config = dict(
    model='sound classifier',
    dataset='synthesised sound scenes: up to three everyday sounds over a background',
    train_examples=26041,
    gain_aug_db=10,
    time_shift_ms=100,
    n_mels=40,
    hop_length=160,
    input='log_mel',
    spec_augment=False,
    win_length=512,
    targets=['number of sounds'],
    num_classes=3,
    arch='ecapa_tdnn',
    norm='batchnorm',
    activation='mish',
    depths=[12],
    kernel_size=3,
    stem='single',
    widths=[320],
    label_smoothing=0.05,
    loss='binary_cross_entropy',
    init='torch_default',
    optimizer='soap',
    beta2=0.999,
    lr=0.0018,
    beta1=0.95,
    shampoo_beta=0.999,
    eps=1e-08,
    precondition_frequency=25,
    max_precond_dim=512,
    merge_dims=True,
    one_sided=False,
    adamw_lr_other_params=0.0011,
    grad_clip=5.0,
    gradient_centralization=True,
    steps=9200,
    batch_size=64,
    epochs=22.6,
    lr_schedule='poly',
    final_lr_fraction=0.05,
    warmup_steps=270,
    weight_decay=0.1,
    adamw_weight_decay_other_params=0.05,
)
Rows from block 2 of a small sound classifier, named by matrix and row number. Each number is 128 + 24 x the weight over its row's rms, rounded and kept within 0 to 255. All counts start at 0.
After each channel's rows are labels from the 100 clips, of 14976, where the channel reaches its highest value: "top examples" is what is common among them; "loudest band" is the band of the loudest frequency at the time of the peak. Only what is clearly more common there than usual is listed. The data: synthesised sound scenes: up to three everyday sounds over a background.
# c30: last pointwise conv (model.blocks.2.c3.0.weight, 320x320x1), inputs 0-106

c30.111 [115 131 124  70 138 156  80 168 161 140 101 142  76 142 151 105 162 125 136 139 112 128 135 148 111 119 133 160 137 169 125 115 126 109 158 141 154 141 121 140 129 113 130 108 120 134  95 104 153  74 150 141 108 149 100  93 142  96 169 172 122 126 102 165 121 160 125 124 126 122 151 146 120 149 133 126 139  91 122 131 122 125 150 141 158 130  84 144 121 117 141 143 138 130 118 161 126 129 113 107 116  98 138 147 162 109 151]
top examples: applause; thin (high-pass); rain
loudest band: 2000 to 4000 Hz; 4000 to 8000 Hz

c30.255 [128 167 118 117  96 172 152 100 148 183 150 145 126 143 128 122 128 111 137 169 129 145 145 112 110 108 122 108 107 132 128 126 123  77 149 138 137 131 181  91 146 136 149 126 125 150 167 148 136 133 115 151 133 134 147 182 160 159 133 130 150 107 110 114 115 109 155 120 119 132 109 149 140 156 112 135 146 144 171 116 128 119 144 139 171 132 109 132 136 114 109 139 107 108 125 102 111 156  77 147 125 125  93 156 134 151 159]
top examples: water drop; background: none; first sound: water drop
loudest band: 500 to 1000 Hz

c30.67 [141 122 139 140 117 109 167 126  98 158 170 114 138 103 135 129 111 113 110 139 137  99 116 121 156 130 121 107 119 106  90 127 160 108  97  93 130  82 112 120 163 136  91 101 149 110 145  90 175 132 138 115 115 121 179 123  98 175 128 148 175 112 162 144 156 164 172 114 125 152 119 124 156 167 133 111 118 106 111 166  89 138 118 165 158 110  71 171 144 124 139 138 146 117 154 180 128 153 100 108  80 116 125 137 105 145 137]
top examples: sawing; first sound: sawing
loudest band: 2000 to 4000 Hz

c30.308 [124 141 126 131 135 121 123 102 121 135 136 112 142 106 104 132 122 116 143 108 137 101 108 105 129 103 129 141 146 105 100 114 132 109 141 154 104 101 129 124 141  74 107 124 145 118 116 133 118 114 108 115 114 118 112 133 128 112 113 132 143 137 136 126 146 123 137  88 135 124 101 147 103 153 114 123 151  89  81 114 149 142 141 164 122 148 151 147 104 107  94 130 170 162 137 115 130 111  87 116 126 116  94 104 154 121 179]
top examples: whoosh; crickets
loudest band: 4000 to 8000 Hz

c30.47 [137 108 172 141 113 112 115 130 127 106 107 132 108 136 173 152 148 134 131 123  68  99 145  87 142 131 118 134 125 108 126 153 189 112 119  94 146 122 138 144 120  96 105  99 107 119 115 129 106 105 133 132 144 122 169  95 153 141 121 101 111 144 103 136 112 116 138 132 135 122 156 117 128 154 128 160 171 112 115  76 153 113 101 121 103 124 143 125 137 113 163 131 121 102 152 124 128 134 122 119 152 164 158 115  94 121 167]
top examples: crickets
loudest band: 4000 to 8000 Hz

c30.282 [119 159  88 121 132 118 132 102 122 104 120  83  97 141  90 117 145 149 112  79 129 108 124 139 127 150 150 109 122 112 162  99 155 164 157 114 141 113 137 114 116 154 116 114 119 108 145 137 122 108 134 145 114  99 116  89 119 127 133 134 107 150 132 100 125 126 161 112 142 142 124  87 101 104 140 133 156 148 105 115 137 146 165 148 131 137 140 111 143  95 100 122 129 120 138 148 148 123 164 157 162 164 178  88  85  72 103]
top examples: footsteps
loudest band: 4000 to 8000 Hz

c30.262 [ 94 125 156 148 114 173 121 131 143  93 141 148 138 115 149 110 131 148 112 125 112 163 130 177 176 135 120 116 156 164 116 103 167 122  75 108 139 113 112 144 123 126 168 126 138 131 142 114 101 129 143 155 112 135 155 128 130 115 165 149  97 131 112 110 154 211 157 141 138  71  70 109 126 147 101 156 168 129 113 122 122 135 125 105 127 122 167 147  96 128 179 110 189 148 135 155 158 107 132 130 160 118 132 149 109 125 121]
top examples: bird chirping; background: none; first sound: bird chirping
loudest band: 2000 to 4000 Hz

c30.283 [125 206 176 112 129 129 133 122 113 135 110 171 117 127 121 158 150 154 121  94 116 125 164 115 150 137 107 109 110 139 133 115 147 109 135 120 146 109 116 178 138  75 165 133 113 146 107 127 161 123 140 109 127 126 138 115  86 124 117 108 112  85 137 104 149 128 145 127 133 108 164  87 118 144 145 103 135 131 133 116 145 151 110 164 134 156 161 133 136 105 133 109 142 133 125  85 141 131 130 127 128 102 153 146 123 150 131]
top examples: water drop; background: none; first sound: water drop
loudest band: 2000 to 4000 Hz

c30.270 [112 137 151 119 139 118 119 121 193 154 116 117 112 107 108 108 137 160 153 150 120 107 128 122 137 127 124 111  93 139  73 138 126 171 143 114 116  77 173 150 136 129 118 163 105  89 128 148 136 132 111 126 159 110 105 137 127 129 122 108 164 145 173 124 141 167 129 158 134 135 127 143  91 106 136 132 120 144 111 139 125 133 111 104 110 121 140 109 127 161 125 153 129 167 174 123 137 113 105 101 100 103 139 116 133 125 118]
top examples: doorbell
loudest band: 500 to 1000 Hz

c30.86 [107 107 115 145 107 136 128 114 161 113 150 132 140 137 125  80 158 112 109 143 130  79 129 159 139 132 110 154 123 104 152 148 157  99 106 141  86  91 136  90 116  68  91 101 106 139 106  95 122 128 155 138 140 123 157 167 121 147 129 153 147 137 145 128 121  90 168 114 100 113 112 134 117  96 161 141 114 118 127  90 137 127 110 145 122 129 157 140 104 107 106 163 103 126 130 156 139 189 150 135 133 129 149 145 114 120 132]
top examples: whoosh; first sound: whoosh; clipping; text has "clipped"
loudest band: 250 to 500 Hz

c30.116 [137 173 148 112 154 134  67 137 153 161 116 134 151 120 114 140 131 150 125 144 115  95  78 160  83 181 154 112 133 145 139 158 127 176 156 122 146 125 145 109 151 117 173 118 138 110 164 154 126 141 111 139 157 142 115 130 112 121 173 154 158  96 128 137 130 179 153 119 140 136 143 160 136 130 128 144 110  76 133 117  78 116 106 145 101 158 154 185 126 131 140 108  98 101 113 159 121 107 161 117 135 147 121 126 121 159  99]
top examples: laser zap; first sound: laser zap
loudest band: 250 to 500 Hz

c30.299 [133  95 131 136 108 159 120  93  99 112 154 150  97 113 159 119 141 114 146 121 134 140 109 168 138 142 156 146 125 159  89 119 140 147 174 148 113 160 111 167 124 115 141 135 110 127 135 158 164 103 129 114 112 140 139 133 100  85 121 140 131 135 144 136 105 111 169 162 142 118 134 149 160 159 136 153 126 113 128 133  86 151 143 125  99  88 142 155 130 107 123 125 118 109 190 125 144 108 142  98 129 111 169 145 148 128 104]
top examples: thin (high-pass); rain
loudest band: 4000 to 8000 Hz

c30.31 [196 114 142 140 132 119 107 138 141 110 152 138 129 120 117 113 142 158 156  98 156 167 131 181 132  84 129 142 125 105 177 148 105 116 141 154 157 136  73  95 126 158 123 115 108 139 130 115 177 137 152 102 138 151 102 134  80 175 118 116 116 136 128 117 141 107 125 165 120 152  75 111 132 120 126 151  94 144 132 139  85 163 124 115 111 102 158  78 154 120  94 144 107 179 137 133 125  96 128 108 122 138 106 115 136 144 156]
top examples: background: none; laughter; knocking; first sound: laughter
loudest band: 250 to 500 Hz

c30.49 [120 121 143 178 127 114 130 103 136 143 104 136 162 112 154  91 127 148 117 151 131 111 127 120 112 166 138 141 130 142  75 130 161 130 121 118  95 131 103 123 113 154 139 131 120 105 125 133 102  89 116 134 118 100 135  97 116 140 173 112 127 103 171 115 163 161 152  96 114 146 102 143 105 118 130 135 109 153 139  94  96 153 101 119 131 149 130 150 109 145 103 134 118 134 156 109  84 152 132 141 123 133 122 150 119 130 124]
top examples: background: none; water drop; first sound: water drop
loudest band: 2000 to 4000 Hz

c30.263 [135 170 129 144 113 114 109 134 114 158 106 137 122 127 136 124 141  87 131 105 134  96 141 138 155 143 125 139 124 221 127 117 146 133 169 133 143 164 142 143 161 101 113 151 129  90  82 136 139 114 144 136 134 141 140 114 123 110 160 185 157 169 105 142 136 141 132 100 139 112 117 104 121 114  99 116 124 134 133  83  89 130 122 111  89 143 128 129 124 119 130 169 180 105 121 136 123  83  97 147 150 125 129 126 123 168 121]
top examples: thin (high-pass)
loudest band: 1000 to 2000 Hz

c30.201 [135 141  95 135 130 123 104 115 128 166  90  90 152 144 111 145 144 149 125 104 117 126 113 137 127 144 129 100 130 104 123 106 141 113 131 133 126  97 149 119 126 123 145 130  97  94 117 131 128 177 150 101 107 155 169 121  81 143 183 133 137 107 115  94 125 123 112 166  99 160 127 133 117  96 127 127  89 125 100  95 135 129 132 128 147 150 205 140 114 125 131 153 108 141 141 130 165 151 159 126 130 149 155 127 123 112  83]
top examples: sawing; first sound: sawing
loudest band: 2000 to 4000 Hz

c30.218 [167 150 156 151 126 153 149 147 117 127 115 138 134 109 149 136 127 152 102 101 121 136 133 108 139 137 101 158 121 140  83 152 121 126 102 126 105 148  93 152 126 138 119 178 160  97 182  84 122  74  89 123 122 149 123 141 130 144 134 116 122 136  89 142 136 105 136 130 146  98 131 139 142 114 128 123 136 128 161 121 142 117 142 115 172  89 148 125 125 130 150  94 115 127 158 110 105  85 103 159 153  95 112  94 114 149 146]
top examples: doorbell; background: none; first sound: doorbell
loudest band: 4000 to 8000 Hz

c30.214 [100 110 167 119 119 142  94 144 120 135 107 142  99 116 111 135 110 137 135 128 119 170  88 151 144 121  97 106 140 120 152 133 140 125 141  98 130 131 111 117 140 151 111 109 110 149 101 165 128 158 108 111 133 136 150 120 102 118 115 146  96 133 136 116  87 174  85 138 128 146 168 108 124 129 157 178 137 159 111 136 121 149 122 153 116 117 184 139 129 134 136 149 104  97 115 120 103 118 112 154 107 122 165 124 133 127 127]
top examples: crickets; knocking
loudest band: 4000 to 8000 Hz

c30.74 [146 148 127 139 132 108  95 136  97 117 130 117 104 126 144 119 135 127 141  97 119 137 151  87 143 101 134 122 129 153 122 145 133 132 106  88 139 154 104 136 135 130 150 123 146 140 128 123 134 124 138 150 121  85 128 129 138 116 107 116 154 158 111 142  93 161 124 124  96 143  93 135 119 111 132 126 117 149 142 140 129 132 107  83 137 166 113 126 118 131 129 133 205 182 138 158 114 134 146 115 110 114  94 151 167 119 134]
top examples: laser zap; thin (high-pass); first sound: laser zap
loudest band: 500 to 1000 Hz

c30.138 [173 134 125 149 179 112  94 138 146 135 117 147 122  87 118 137 111 110 139 136 108 109 146 118 158 162  99 109  87 123 119 152 112 118 160  74 165 112 125 117 103 119 131 108 122 109 153  80  88 151 131  82 126 133 107 133 103  95 125 153 132 121 107 109 134 146 116 137 110 145 134 139  91 125 107 139 193 115 107 129 115 119 134 140 128 173 124 147 151  75 158 108 148 106 163  75 148 110 115 137 119  89 103 158 112 146 124]
top examples: knocking
loudest band: 4000 to 8000 Hz

c30.316 [129 145 115 104 113 134 118  76 112 130 128 117 139 108 121 134 109 166 138 100 129 107 112 168 118 109 140 141 116 200 157 151 161 139 104  99 136 140 174 169 123  92 115 119 127 158 120 168 140 138 130 126 152  89 126 146 131 127 149 124 160 146 139 116  83 166 197 142 176 125 176 133 124 127 134 149 122 144 118  89 100 118  88 147 121 134 131 193 150 120 145 171 123 119 140  90 150 124 153 106 147 152 162 110 138  98 113]
top examples: bird chirping
loudest band: 4000 to 8000 Hz

c30.137 [142  83 114 131 152 132 137 113 111 137 145 116 124 111 105 118 136 116 127  93 158 150 145 105 157 136 118 142 120 148  90 144 160 144 119 170 110 141 134 101 116 101 124 155 136 106 138 127 118 143 148 134 124 110 134 118  99  66 110 181 141 159  95 138 153 152 118 128 109 127 168 121 123 114 110  96 124 151 116 138 122 140 118 125 127  80 110 144 173 137 162 116 151 134 137 116 106 155 104 114 123 118 168 103 150 163 144]
top examples: crickets; mooing
loudest band: 250 to 500 Hz

c30.100 [139 148 124 125 125 128 145 128 118 110 148 166 112 179 143 120 110 120 101 141 150 140 157 134 110 127 119  97 136 168 139 125 160 114 122 127 129 145 134 136 108 118 106 107 118 127 105  95 143 102 168 152 130 142 137 154  98 127  95 101  96 116 125 104 134 124 144 132 125 140 162 159 164 151 164 135 117 123 103 141 141  90 149 107  95 110 134 108 117  86 111 133 111  90 118 163 161 131 111 141 181 131 107  99 136 127 121]
top examples: sawing; background: none; first sound: sawing
loudest band: 2000 to 4000 Hz

c30.172 [ 86 164 117 152 141  99 141 154  86 115 123 148 145 176 153 128 159 164 117 161 133 103 168 139 103 135 113 141 137 145 113 149 131 139 135 145 150 153 138 173 159 121 138 101 108 135 168 181  96 215 114 131 159 112 149 130 114 100 169 164 198 147 124 134  90 154 163 122 133 111 117 168  83 119 138 111 123 140 141 111 176 168 137 149 114 127 139 169 136 148 148 132  86 126 134  98 128 107 131 165  69 135 153 159 102 147 164]
top examples: doorbell; background: none; first sound: doorbell
loudest band: 250 to 500 Hz

c30.57 [171 118 116 127 142 166 103 130 157  72 163 124 112 108 126 103 140 133 129 169 148 161 106 115 164 136 116 127 164 101 147 107 119 101 150 107 110 142 127 127 150  94 139 125 107 109 113 110 135  92 127 137 121 172 136 129  98  86 147 160 123 110 121 119 151 143 109 147 149 184 153 100 140 170 145 134 160 157 130  87 127 131 104 162 124 143 129 132 120 101 174 110 127 182 150 128 129 150 137 176  84 127 143 128 126 122 126]
top examples: doorbell; background: none; first sound: doorbell
loudest band: 2000 to 4000 Hz

c30.109 [142 122 114 108 158 119  88  99 164 152 123 131 129 160 158  99 144  99 151 148 164 138 156 151 153 164 119 147 119 144 141 105 134 126 195 150 142  99 139 130 150 155 129 147 132 152 136 126 137 152 162 137 166 142 168 128 132 161 153 121 175 116 146 155 167 107 171  95 138 104 122  98 150 138 171  91 113 144 100 141  94 132 137 146 140 138  94  88 145 116 110 114 151 113 142 151 129  79  88 120  97 105 110  94 137 122 115]
top examples: water drop; background: none; first sound: water drop
loudest band: 1000 to 2000 Hz

c30.303 [152 145 122 108 106 135 158 144 123 117 122 123 138 115 139 108 120 110 146 123 130 141 148 132 183 104 142 144 105 167 147 152 146 138 113 122 132 158 130  86 143 144  87 112 172  89 160 100 112  87 125 182 123 141 115 113 143 171  96 125 125 131 118 127 128 121 115 113 108  88 107 136 125 117 120 107 121 136 151 143 120 103 102 184 117  76 140 120 120 142 179 153 135 134 144 160 110 157  96 127 142 149 101 164 134 119 107]
top examples: background: none; laser zap
loudest band: 250 to 500 Hz

c30.66 [152 165  99 129  89 160 118  91 134 101 123 136 142 168 146 109 103 140 140 153 177 146  95 130 137 131 115 140 146 156 171 132 143  93 167 144 144 120 118 147 178 132  93 137 145 174 157 113 118 117 136 117 145 142 124 129 151 126 138 121  90 112 123 124 136 112 131 139 163 157 151 132 172 143 165 140 124 132 155 143 117 110 124 126 133 117 124 153 105 106 121 146 117 146 124 144 166 156 147 126 137 140 130 111 113 157 132]
top examples: bird chirping; first sound: bird chirping
loudest band: 2000 to 4000 Hz

c30.305 [125 108 135 138 102  95 143 133 111 129 138 119 162 127 101 109 134 105 165 130 187 123  96  96 148 115  96 101 142 126 132 136 125 122 165 134 114 113 148 110 129 128 106 129 131 138 129 135  93 143 118 159 114 133 108 142 127 139 138  95  68 136 124 156 135  93  92 147 130 122 136 101 108 124 122 130 148  91 102 134 175 125 133 152  86 124 118 167 130 148 128 154 138 120 122 136 131  90  96 140 144  89 160  86 125 180 154]
top examples: footsteps
loudest band: 4000 to 8000 Hz

c30.200 [136 120  96 125 105  83  78 121 149 121 148 133 124 168 121 144 118 128 115 121 104 162 112 106 136 147 139 105 121 123 136 136 158 135 140 123 171  96 105 121 157 139 146 119 168 110  88 116 168 134 144  96  89 154 111 121  97 117 145 120 159 116 138 115 134 129 149 155 140 126 113 175 152 177 153  85 147 162 117 115 157 124 102 120 104 161 148 143 154 139  81 123 141  91 101 111 151 130 134 180 151  80 127 144 104 150 175]
top examples: doorbell; background: none; first sound: doorbell
loudest band: 250 to 500 Hz

c30.314 [118 159 126 124 139 151 147  86 156 102 109 130 114 107 108 118  81 102 120 144 116 132 148 142 136 177 124 101 144 141 126  74 101 123 124 164  93 103 109 138 138 127 145 101  89 111 169 158 134 164 112 112 153 148 119 159 130 140 142 144 153 156 121 119 112 130  93 122 119 124 101  48 142 124 159 111 127 111 159 126 175 153 118 144 122 128 102 127 164 112 128 103 167 145 148  90 119 142 150 123 120 171 111 179 130 144 103]
top examples: background: none; whistle; first sound: whistle
loudest band: 2000 to 4000 Hz

c30.284 [118 109 118  85 120 159 152 112  71  94  91 144 140 165 152 122 116 112 165 142 156 134  98 112 128 117 134 147 152 116 136 136 149 142 107 113 146 151 121 123 130 110 137 112 116 145 114 148 108 130 131 174  92 156 133 112 115 123 144 155 108 143 129 151 108 106 125 126 142 131 140 122 113 127 114 134  96 150 161 124 160 108 174 112 172 142 177 145 143 189 112 136 119 120  99 120 131  95 139 104 106 168 101 136 124  94 142]
top examples: laser zap; first sound: laser zap; background: none
loudest band: 1000 to 2000 Hz

c30.155 [120  82 118 104 145  99 116 139 141 116 109 144 111 155 111 122 133 123 100  96 149 148 147 142 114 127  99 134 163  96 120 108 124 138 141 138 106 129 118 184 119 141  84 153 142 137 141 141 182 134  94 160 125 140 138 110 115 102 137 133 152 110 113 135 154 130  99 114 142 138 113 130 182 104 157 149 137 121 180 125 111 120 127 106 136 136 109 133 178  94  96 160 162 121  94  82 169  95  92 126 117 150 113 116  74 143 137]
top examples: whoosh; first sound: whoosh; clipping; text has "clipped"
loudest band: 1000 to 2000 Hz; 2000 to 4000 Hz

c30.156 [ 87 131 125 149 144 154 156 137 100 110 156 141 142 124 168 168 118 134 117 124 152 145  93 111 154 130 140 120 134 110 133  77 128 114 102 101 132 120 147 132 127 127 135 139 163 105  87 140 122 116 135 144 134 136 125  99  94 127 137 127 133 158 166 124  93 140 143 136 123 143 146 123 130 124 106 110 125 180 149 120 150 155 142 159 106  88 117 116 142 126 101  82 135 127 106 123 167  83 114 123 136 124 123 122 129 109 150]
top examples: background: none; door slam; bird chirping
loudest band: 2000 to 4000 Hz

c30.29 [108  92 110 124 101 135 121 134 144 114 132 158 122 125 143 115 111 155  97 206 125 136  96 121 126 153 129 140 130  70 109 102 154 146 148  99 139 159 101  86 135 160 143 144 127 108 163  96 185 109  90 160 104 106 166 150 110 111  93 145 144 124 127 108 146 131 109 105 158  89 149 101 160 110 129 133 134 137 143  82 166 141 162 135  73 150 116  95 112  98 144 131 139 137 118 120 125 119 122 144 146 141 138 109 151 122  91]
top examples: doorbell; background: none; first sound: doorbell
loudest band: 500 to 1000 Hz

c30.167 [120 161 117 129 147 139 126 113 120 159 132 120 117 146 129 142 140 105 120 149 128 123 130 116 127 149 174 114 124  93 143 134 148 146 158 178 165 118 134  92 131 139 115 162 138 153 137 152 145 157 166 125 114 171  99 125 126 129 143 141 144  92 115 146 136 150  97 157 130 108  93 113 126 113  96 123 126 160 106 120 148 119 158 108 175 138 131 113 153 131 143 111 143 126 197 152 147 135  86  83 131 102  90 134  90 151 144]
top examples: doorbell; clipping; text has "clipped"
loudest band: 250 to 500 Hz

c30.114 [137 150 129 114 135 104 160 106 119 103 129 124 116 132 105 109 164 152 143 124 164 117 133 115 114 151 122 122 120 119 134 158 124 165 148 107 111 175 166 146 122 104 122 165 156 144 137  82 121 141 115 139 140 150 122 153 135 104 158 151  94 168 150 121 150  85 171 108 155 127 141 136 107  94 111 133 129 116  79 109 109 117 150 117 112 146 122  96 178 101 156 157 141 113 144 118 175 133 155 145 131 112 159 148 140 114  82]
top examples: bird chirping; first sound: bird chirping
loudest band: 4000 to 8000 Hz

c30.26 [135 139 161 128 140 115 117 149 113 137 163 148 121 129 118 166 119 126 157  82 136 182 129 101 120 120 107 140 133 137  58 125 139 134 123 149 129 171 129 147 165 128 154 130 125 189  91 152 167 135 147 124 125  99 132 178 142 112 154  85 147 143 125 130  96  97 110 139 147 119 114 150 109 130 175 131  96 159 155  91 121 164 105 114  90 110 150 135  88 131 123 118 129 126 152 129  95 123 149 133 119 117 148 120 144 136 167]
top examples: thin (high-pass); doorbell
loudest band: 2000 to 4000 Hz

c30.277 [121 109 112 169 102  94 185 135 102 139 154 135 154 120 101 113 111  94 121 137 122 132 157 116 118 113 116 115 178 143  98 121 148 166 135  87 137 138 108 139 113 164 138 136 118 123 132 146 104 147 147 128 137 129 142 123 106  97 149 118 132 124 130 147 151  99 125 144 155 146  99 132 115 151 161 146 116 145 113 138 128 146  98  70 135 124 146 105 115  83 136 153 151 154 142 128 100 147 119  98 147  89 141 110 117 136 165]
top examples: rain
loudest band: 4000 to 8000 Hz; 2000 to 4000 Hz

c30.164 [148 173 103 139 134 102 105 161  83  89 120 152 141  93 202 130 105 130 115 132 109 114 115 124 147 111 130 149 118 156 101 143 154 146 112  75 173 134 141 175 130 113 120  85 156 118 145 124 118 123 136 139 129  95 129 128 173 144 132 112 133 161 152  87  95 162 146 152 118 145 124 110 115  57 129 115  97 106 138 113 107 148 124 144 109 147 107 114  99 130 118 114 123 104 121 175 119 126 130 109 112 148 117  70 107 105 115]
top examples: thin (high-pass); sawing
loudest band: 2000 to 4000 Hz

c30.75 [147 101 139 138 106 181 116 135 148 112 170 100 124 107 135  98  87 107  94  94 155  78 134 138 149 142 157 160 120 156 134 112 129 121 101 124 132 128 137 140  95 147 121 122 123 136 118  96 106 168 112 109 127 141 118 124 112 157 116 124 103 103 113  96  96 125 100 131 172 116 150 112 123 123 151 169 167  97 128 142 122 102 124 123 168 132 131 136 143 206 132 143 130 110 136 139 127 147 130 121 127 154 117 134 112 136 123]
top examples: laser zap; first sound: laser zap; thin (high-pass)
loudest band: 1000 to 2000 Hz

c30.208 [105 122 113 122 105 141 133 136 104  72 106 140 111 120 140 142 130 143 128  95 115 132 144 112 131 131 148 133  96 138 135  86 131 146 108 107 119 103 174 129 132 109 135 128 108 124 105 156 162 118 119  99 141 113 138 106 128 127 169 142 115 105 115 101 157 153 139 112 145 101 135 146 151 108 135 104 114 143  98 127 120 146 116 107 125 100 100 135 170 106 105 127 158 171 118 138 116 132  79 173 107 132 133 119 118 124 124]
top examples: applause
loudest band: 1000 to 2000 Hz; 2000 to 4000 Hz

c30.205 [108 165 127 146 119 151 106 119 139 139 149 115 144 129 126 144 123 141 131 120 157 134 130 138 114 175 126 126  97 150 109 135 135 119 127 126 133 129 124 113 119 120 127 166 142 144 109 155  98 138 170 165 170 109 117 162 133 155 134 127 104 121 110  91 119 108 127 147 128 117 161 121 143 146 169 141 119 188 141 148 132 122 148  77 112 118  90 125 161 122 131 149 104 128 140  95 127 102 127 107 120  90 114 163 133  86 101]
top examples: knocking; first sound: knocking
loudest band: 250 to 500 Hz

c30.168 [170 108 121 134 152 115  90 155 162 107  92 168 109 117 143 124 128 130 150 121 122 128 110  97 147 135 147 125 112 137 137 116 143 115 179 101 184 115  75 186 119 110  97 105 140 126 152  70 167 117 109 124 103 111 100 123 131 126 170 163  87 161 148 106 109  91 125 176 150 143 136  87 125 117 123 156 103 107  91 106  96  92 138 131 117 114 139 155 146 156 166 122 129 119 152 162 135 123 141 149 119  73 139 168  96  77 159]
top examples: rain; thin (high-pass)
loudest band: 4000 to 8000 Hz

c30.157 [166 183 145 134  95 142 110 123 132 152 136 148 142 133 142 100 125 115 147 139 104 136  97 151 124 137  95 108 130 109 115 162 118  98 136 104 146 147 140 120 125 132 152 158 120  96 154 143  97 136  75 138 138 126 109 120 124 120 151 114 148 116 162 111 127 150 111 137 123 139 180 166 103 146 140 128 125 126 119 119 103 122 169  48 151 111 151 152 131 123 158 132 151  99  89 154 135 134  96 109 116 125  89 159 107 170 104]
top examples: sawing; background: none; thin (high-pass); first sound: sawing
loudest band: 1000 to 2000 Hz

c30.81 [101 137 154 149 139 109 119 117 127 125 122 140 140 101 147 102 119 148  95 143 138  84 147 166 122 156  84  95 124 122 144 109 124 106 109 112 113 110 138 105 110 113 135 140  92  98 132 114 110 160 113  90  94 143 106 110  95 111 134  74 145 123 154 125 154 143 123 121 132 114 131  64 104 106 168 139 196 137 109 145 128 125 108 141 110 152 114 109  98 133 164 113 130 127 121 102  69 124 105 130 113 174 115 121 143 129 119]
top examples: whoosh; thin (high-pass); first sound: whoosh
loudest band: 2000 to 4000 Hz; 1000 to 2000 Hz